From a checkpoint of a small sound classifier.
Model: 7.98M parameters, log mel input, arch transformer, norm layernorm, activation relu, width 256.
Training: soap at rate 0.0027, 26400 steps, held-out accuracy 98%.
Data: trained on single English nouns, adjectives and verbs, spoken by a formant synthesiser in many voices, 129.8 epochs.
Rows from block 3 of a small sound classifier, named by matrix and row number. Rows with one number belong to one neuron. Each number is 200 + 20 x the weight over its row's rms, rounded and kept within 0 to 999. All counts start at 0.
After each neuron's rows are labels from the 100 clips, of 14848, where the neuron reaches its highest value: "top examples" is what is common among them. Only what is clearly more common there than usual is listed. The data: single English nouns, adjectives and verbs, spoken by a formant synthesiser in many voices. In brackets: how many of the 100.
# fc1: MLP up (model.blocks.3.mlp.fc1.weight, 768x256), inputs 0-255
# fc2: MLP down (model.blocks.3.mlp.fc2.weight, 256x768, transposed), outputs 0-255

fc1.67,188,209,183,204,194,214,201,226,206,179,191,229,185,181,188,192,170,224,209,203,200,229,182,230,208,165,196,207,211,202,258,189,197,213,198,196,226,195,219,209,207,236,253,243,213,211,202,197,202,224,213,181,213,207,223,243,213,213,219,224,171,195,177,196,241,214,198,188,242,241,173,220,208,208,200,190,203,206,169,224,192,195,180,188,204,171,217,197,193,194,186,205,207,193,210,247,198,188,218,175,189,186,213,214,171,174,189,169,208,175,214,177,175,187,203,196,246,223,162,190,219,207,196,234,234,189,169,210,210,155,188,176,197,194,227,168,180,184,163,191,199,187,198,214,267,175,210,229,206,209,177,203,180,191,213,178,183,181,212,191,188,179,211,203,190,191,221,202,223,222,222,159,202,162,225,203,194,186,192,233,214,208,194,193,206,198,175,192,180,195,201,189,194,222,219,185,227,210,206,221,180,148,203,154,180,215,208,174,202,221,208,179,210,206,200,220,192,178,192,208,190,189,181,151,197,178,233,205,192,185,202,187,184,192,172,223,201,188,198,227,195,207,208,217,185,209,169,188,225,182,233,188,212,196,202,193
fc2.67,190,205,232,188,219,183,204,228,186,179,212,207,210,189,202,197,225,191,200,205,203,211,189,206,203,307,177,193,189,161,182,217,220,183,206,183,195,167,208,202,205,191,197,198,181,280,201,186,199,193,187,234,179,181,199,172,224,195,180,229,193,230,214,188,193,191,176,204,215,194,188,194,200,221,195,200,159,229,179,190,228,204,197,187,202,191,204,198,246,193,192,207,241,193,187,243,191,207,207,244,219,211,196,198,181,219,192,210,165,175,191,231,190,213,207,204,196,192,177,225,199,216,174,196,246,187,198,227,202,192,196,200,182,173,206,236,182,202,217,210,172,210,211,200,180,202,210,211,194,148,192,191,174,197,202,183,184,226,193,205,186,174,234,159,187,212,180,196,187,185,176,219,182,178,195,156,197,183,184,187,174,200,205,189,192,172,215,221,204,173,175,219,218,220,183,206,184,205,204,202,209,223,203,215,219,207,200,198,206,211,174,190,197,217,234,216,205,201,202,185,198,246,208,189,212,190,177,203,200,183,228,216,152,188,232,200,200,216,198,198,210,213,226,163,213,227,198,200,198,214,220,224,194,240,195,235
top examples: voice: deep voice (80); reverberation (63); /ɝ/ (40)

fc1.200,177,208,189,210,181,206,212,223,217,167,209,218,172,196,199,214,160,234,200,183,195,229,199,214,207,178,192,223,201,203,271,187,205,203,203,189,201,196,223,208,210,229,234,238,213,214,208,200,198,236,235,173,226,214,236,227,209,201,225,218,174,191,205,193,233,224,216,178,208,219,198,222,203,217,194,206,197,195,179,204,185,212,193,181,187,169,219,201,188,207,175,212,212,178,208,242,185,173,231,202,187,189,200,218,175,157,168,179,203,193,215,193,170,190,198,197,243,201,142,199,232,216,175,241,235,199,196,212,201,148,161,181,193,196,216,170,207,201,182,176,198,180,202,208,235,180,210,217,201,215,181,211,172,193,209,185,169,156,216,212,176,202,217,203,218,193,214,211,224,206,239,177,185,160,201,196,188,205,210,226,226,210,199,197,193,195,171,218,189,167,187,180,194,202,212,197,205,202,207,195,183,153,206,166,195,195,216,178,203,218,229,182,201,196,220,213,191,199,204,214,199,178,186,162,196,169,225,219,187,186,205,196,184,182,171,210,181,182,210,236,190,232,212,230,187,206,173,179,228,190,230,181,196,200,197,170
fc2.200,188,207,225,189,220,184,204,233,188,186,215,200,209,189,197,201,226,197,199,204,201,213,188,209,207,301,177,195,191,159,184,215,219,181,211,180,199,170,208,200,209,192,195,206,189,274,200,188,208,195,193,228,189,188,204,172,221,194,182,228,189,224,217,180,199,200,180,200,214,191,192,200,189,225,197,201,166,226,178,187,227,199,198,178,201,187,206,199,258,193,191,207,239,198,185,241,189,205,201,250,228,201,190,195,175,217,195,209,163,166,199,227,191,208,201,210,203,188,173,228,208,213,174,188,247,202,193,231,203,184,193,198,181,174,204,237,183,201,224,206,177,204,224,200,180,200,213,208,195,149,186,188,175,194,199,189,176,220,190,208,183,174,230,157,193,215,186,192,188,177,186,222,181,179,188,165,197,185,186,193,178,194,200,185,194,174,218,224,197,170,178,219,218,220,178,208,181,194,208,203,210,229,211,211,223,205,205,190,209,211,177,189,189,223,234,223,206,199,201,190,203,246,212,186,208,188,171,206,208,183,242,214,153,184,229,206,198,224,199,203,204,207,223,170,215,218,200,199,201,216,221,212,189,241,186,230
top examples: voice: deep voice (90); /ɝ/ (33)

fc1.639,202,188,187,187,179,177,193,207,181,182,208,202,208,174,215,199,225,182,207,186,198,158,190,188,210,197,200,229,199,201,174,238,197,183,229,220,220,220,186,212,198,174,201,209,194,194,196,210,175,213,187,219,239,204,195,185,176,197,197,227,207,184,221,188,182,255,205,206,195,210,188,191,186,202,201,206,183,200,201,197,193,150,191,218,218,200,162,195,189,169,206,204,195,245,183,210,219,201,226,226,197,186,182,192,209,197,207,190,200,210,214,217,208,212,199,203,197,139,221,212,190,209,212,155,198,247,185,211,218,245,218,197,192,199,187,219,163,183,218,168,211,183,132,182,195,210,254,170,186,194,198,205,193,201,152,187,227,213,172,171,201,194,193,201,207,203,201,213,200,187,205,205,190,169,196,169,175,208,193,202,204,193,212,193,192,199,217,200,197,238,216,196,201,204,177,241,199,211,176,215,199,164,199,187,203,209,226,210,231,167,201,225,175,187,248,183,178,221,169,210,195,218,219,241,209,222,179,189,173,215,166,207,185,186,237,224,196,249,204,183,178,183,207,210,232,219,191,185,161,173,164,220,217,189,229,205
fc2.639,210,195,230,194,193,207,214,232,187,208,221,196,208,159,182,228,206,167,200,185,202,196,197,185,207,227,198,225,204,167,211,242,184,183,186,195,213,197,181,203,215,196,191,198,243,211,190,183,190,170,216,211,187,156,207,171,216,217,168,227,211,195,207,246,183,194,208,193,174,218,203,171,199,216,219,209,190,205,195,193,195,187,182,157,172,202,187,191,230,196,184,198,225,207,166,224,203,240,224,186,223,185,183,173,178,196,169,213,183,206,205,210,181,176,210,199,215,195,203,197,183,175,196,165,231,189,212,226,228,201,207,239,195,200,199,215,201,207,216,237,149,193,214,206,194,216,202,218,208,172,235,247,207,207,179,191,233,234,200,217,175,208,208,182,226,208,179,178,188,227,204,237,192,193,192,169,191,200,179,192,172,197,211,199,185,172,197,185,194,191,149,216,227,206,221,190,177,206,204,224,165,206,186,222,214,220,185,210,212,251,231,199,174,212,243,196,168,202,196,190,194,252,191,214,188,200,184,199,212,178,219,209,150,183,220,205,225,204,202,176,246,204,209,165,217,225,216,189,199,203,199,186,204,221,188,234
top examples: voice: child-like voice (99)

fc1.56,193,198,192,193,181,173,191,190,203,208,183,211,204,228,201,212,168,214,193,218,195,188,223,214,181,194,184,202,206,223,185,175,199,152,194,242,211,189,203,201,205,213,212,160,176,190,227,173,219,184,206,209,174,187,198,236,214,199,224,215,193,227,184,186,191,168,192,213,206,209,204,224,204,194,207,182,199,232,233,197,215,196,218,168,215,208,176,193,170,183,204,221,181,194,214,184,201,198,201,224,213,179,252,196,217,186,177,193,199,228,206,218,204,199,208,208,172,232,213,170,195,188,216,201,190,163,208,186,236,205,218,161,211,210,183,214,185,214,199,236,213,192,199,182,189,231,232,216,195,191,217,196,178,190,186,195,197,182,234,195,239,223,185,184,171,210,220,207,201,219,253,212,224,191,261,190,241,227,196,207,151,225,207,194,185,169,184,160,245,201,185,187,215,211,236,180,185,234,225,187,182,181,215,168,205,206,226,173,177,206,147,230,188,217,156,209,241,197,198,215,203,179,178,191,204,178,222,222,172,208,165,188,202,199,210,188,219,218,200,220,159,183,177,171,201,204,216,191,218,195,204,209,200,193,191,187
fc2.56,212,201,221,182,189,209,186,193,167,196,197,211,229,223,219,188,198,202,212,204,202,224,223,181,180,262,188,209,184,190,179,206,202,178,211,155,228,196,197,195,193,158,211,218,170,236,216,211,186,207,170,226,161,180,225,177,168,201,179,216,199,219,211,176,189,197,180,213,195,193,216,171,217,211,217,198,176,205,177,194,224,222,178,142,212,205,194,193,202,199,204,185,186,223,228,245,233,225,213,224,217,217,189,204,205,222,203,213,179,234,183,202,187,223,197,213,198,216,211,193,184,202,169,207,206,185,206,227,208,196,213,192,207,182,215,223,190,190,191,211,201,222,211,191,224,196,223,172,214,154,175,189,179,208,187,197,229,256,194,195,228,156,201,190,181,194,180,226,197,178,182,194,197,168,222,191,217,195,185,175,171,213,213,201,220,198,172,210,204,218,216,204,149,208,222,190,210,205,210,197,226,216,187,196,249,209,190,211,169,197,152,184,205,195,187,195,211,210,150,166,200,255,182,191,196,203,176,209,204,208,184,208,193,211,246,199,230,166,223,198,225,211,241,167,195,208,219,214,184,200,205,192,200,179,186,202
top examples: voice: child-like voice (93)

fc1.462,216,180,220,209,208,203,164,195,197,201,203,207,218,199,192,201,188,175,194,153,200,190,201,202,202,240,203,207,212,200,186,196,173,204,171,201,183,204,166,230,186,193,202,198,243,179,192,184,225,239,204,228,178,194,197,181,193,201,194,183,239,216,235,202,169,266,210,199,194,183,207,204,206,184,195,208,198,170,225,227,186,197,190,184,178,226,146,180,167,172,201,221,189,217,208,181,185,225,189,199,205,193,225,184,223,200,221,231,180,198,214,213,208,215,210,199,216,196,207,216,181,141,195,229,158,184,211,198,219,191,226,241,231,196,181,217,197,161,220,215,224,172,208,184,224,198,218,158,200,210,247,216,176,207,194,187,200,199,194,191,195,218,195,216,232,160,173,206,214,136,227,208,224,193,167,211,202,186,227,181,217,188,172,214,198,182,184,208,199,189,202,196,182,186,160,215,172,239,205,212,208,161,216,204,215,201,248,207,195,202,214,183,175,212,182,218,234,205,221,230,165,202,206,224,203,222,174,214,197,203,222,193,218,199,211,195,200,188,197,220,190,191,195,224,212,188,202,198,201,197,165,217,186,174,206,204
fc2.462,183,201,214,189,237,194,194,219,167,162,206,199,224,185,209,215,202,184,177,179,187,210,215,199,193,282,174,191,207,175,186,224,212,182,204,163,199,171,216,214,225,179,195,195,222,239,191,173,223,190,209,229,171,187,203,182,206,201,186,213,209,224,209,192,176,185,206,195,227,187,208,169,198,233,189,213,171,216,197,202,210,196,180,179,181,211,211,203,200,222,195,212,182,199,185,215,191,208,213,231,213,208,182,194,196,234,183,235,188,199,188,243,181,213,230,210,204,197,193,219,186,206,187,199,222,191,233,241,216,219,201,194,187,171,208,230,190,171,216,227,153,172,256,207,207,193,208,186,209,160,202,221,167,198,201,203,188,232,149,191,206,161,219,172,206,223,200,177,201,173,182,235,197,183,180,172,212,168,185,188,209,183,201,192,189,182,224,208,200,182,157,230,197,215,156,210,168,197,197,206,223,200,212,221,224,187,205,216,210,212,158,204,189,211,210,220,183,212,217,211,174,259,203,218,196,199,177,213,199,190,225,211,166,202,228,183,221,200,211,175,217,201,229,206,195,225,197,212,186,210,212,202,190,205,190,229
top examples: voice: child-like voice (99); /s/ (41)

fc1.81,209,215,217,196,213,249,212,188,203,206,212,203,178,226,164,186,176,227,201,214,211,143,205,217,214,204,224,226,199,204,211,213,213,169,196,203,217,187,215,199,211,240,201,195,195,241,185,201,153,183,211,211,167,199,198,233,191,191,225,211,188,206,197,193,218,157,183,215,234,202,188,211,192,204,207,214,191,193,238,184,218,147,193,193,223,162,206,193,182,231,205,165,208,187,198,253,177,209,199,228,220,165,193,230,202,194,162,209,191,203,213,201,212,215,182,197,215,170,213,175,204,234,215,203,211,203,230,205,209,218,181,180,175,184,192,221,193,193,197,206,201,203,181,200,179,201,201,202,184,198,163,199,169,186,198,203,222,198,193,196,212,203,215,181,165,240,224,244,187,205,223,178,224,229,256,194,229,204,230,192,177,179,194,185,210,208,177,199,198,203,231,216,192,201,192,194,196,174,189,203,190,196,158,174,210,189,214,150,181,157,198,201,218,190,202,173,199,196,180,198,185,159,192,200,199,201,190,222,204,194,208,215,167,193,168,201,156,137,161,211,210,196,214,199,220,216,209,195,213,204,222,200,212,184,176,197
fc2.81,202,194,230,162,195,202,194,199,166,187,231,221,208,217,187,170,185,200,201,199,207,209,217,201,204,245,193,228,173,191,182,180,233,160,194,188,244,171,218,199,184,178,217,216,187,238,205,192,207,199,181,209,176,191,197,225,198,216,153,242,206,198,219,204,164,218,207,203,191,201,203,183,219,189,230,185,156,208,214,167,228,198,153,202,224,194,171,189,203,217,162,196,232,205,213,207,178,221,209,207,174,210,227,219,165,174,197,216,168,219,204,207,226,201,169,228,195,199,198,183,219,183,168,203,188,205,202,182,170,197,195,176,170,177,195,218,183,145,188,212,221,215,157,207,218,192,213,207,189,202,190,208,216,177,180,198,239,195,209,217,202,202,206,177,191,212,196,215,187,183,205,239,210,163,224,202,200,177,197,203,214,230,210,198,218,192,226,184,186,230,210,204,192,199,199,221,234,189,219,206,213,193,208,201,197,200,198,170,227,214,155,215,233,195,184,183,207,217,173,223,205,217,153,194,208,189,191,168,198,245,199,213,189,203,205,174,197,207,189,210,207,200,243,140,219,192,242,180,189,218,192,216,224,202,190,210
top examples: voice: child-like voice (100)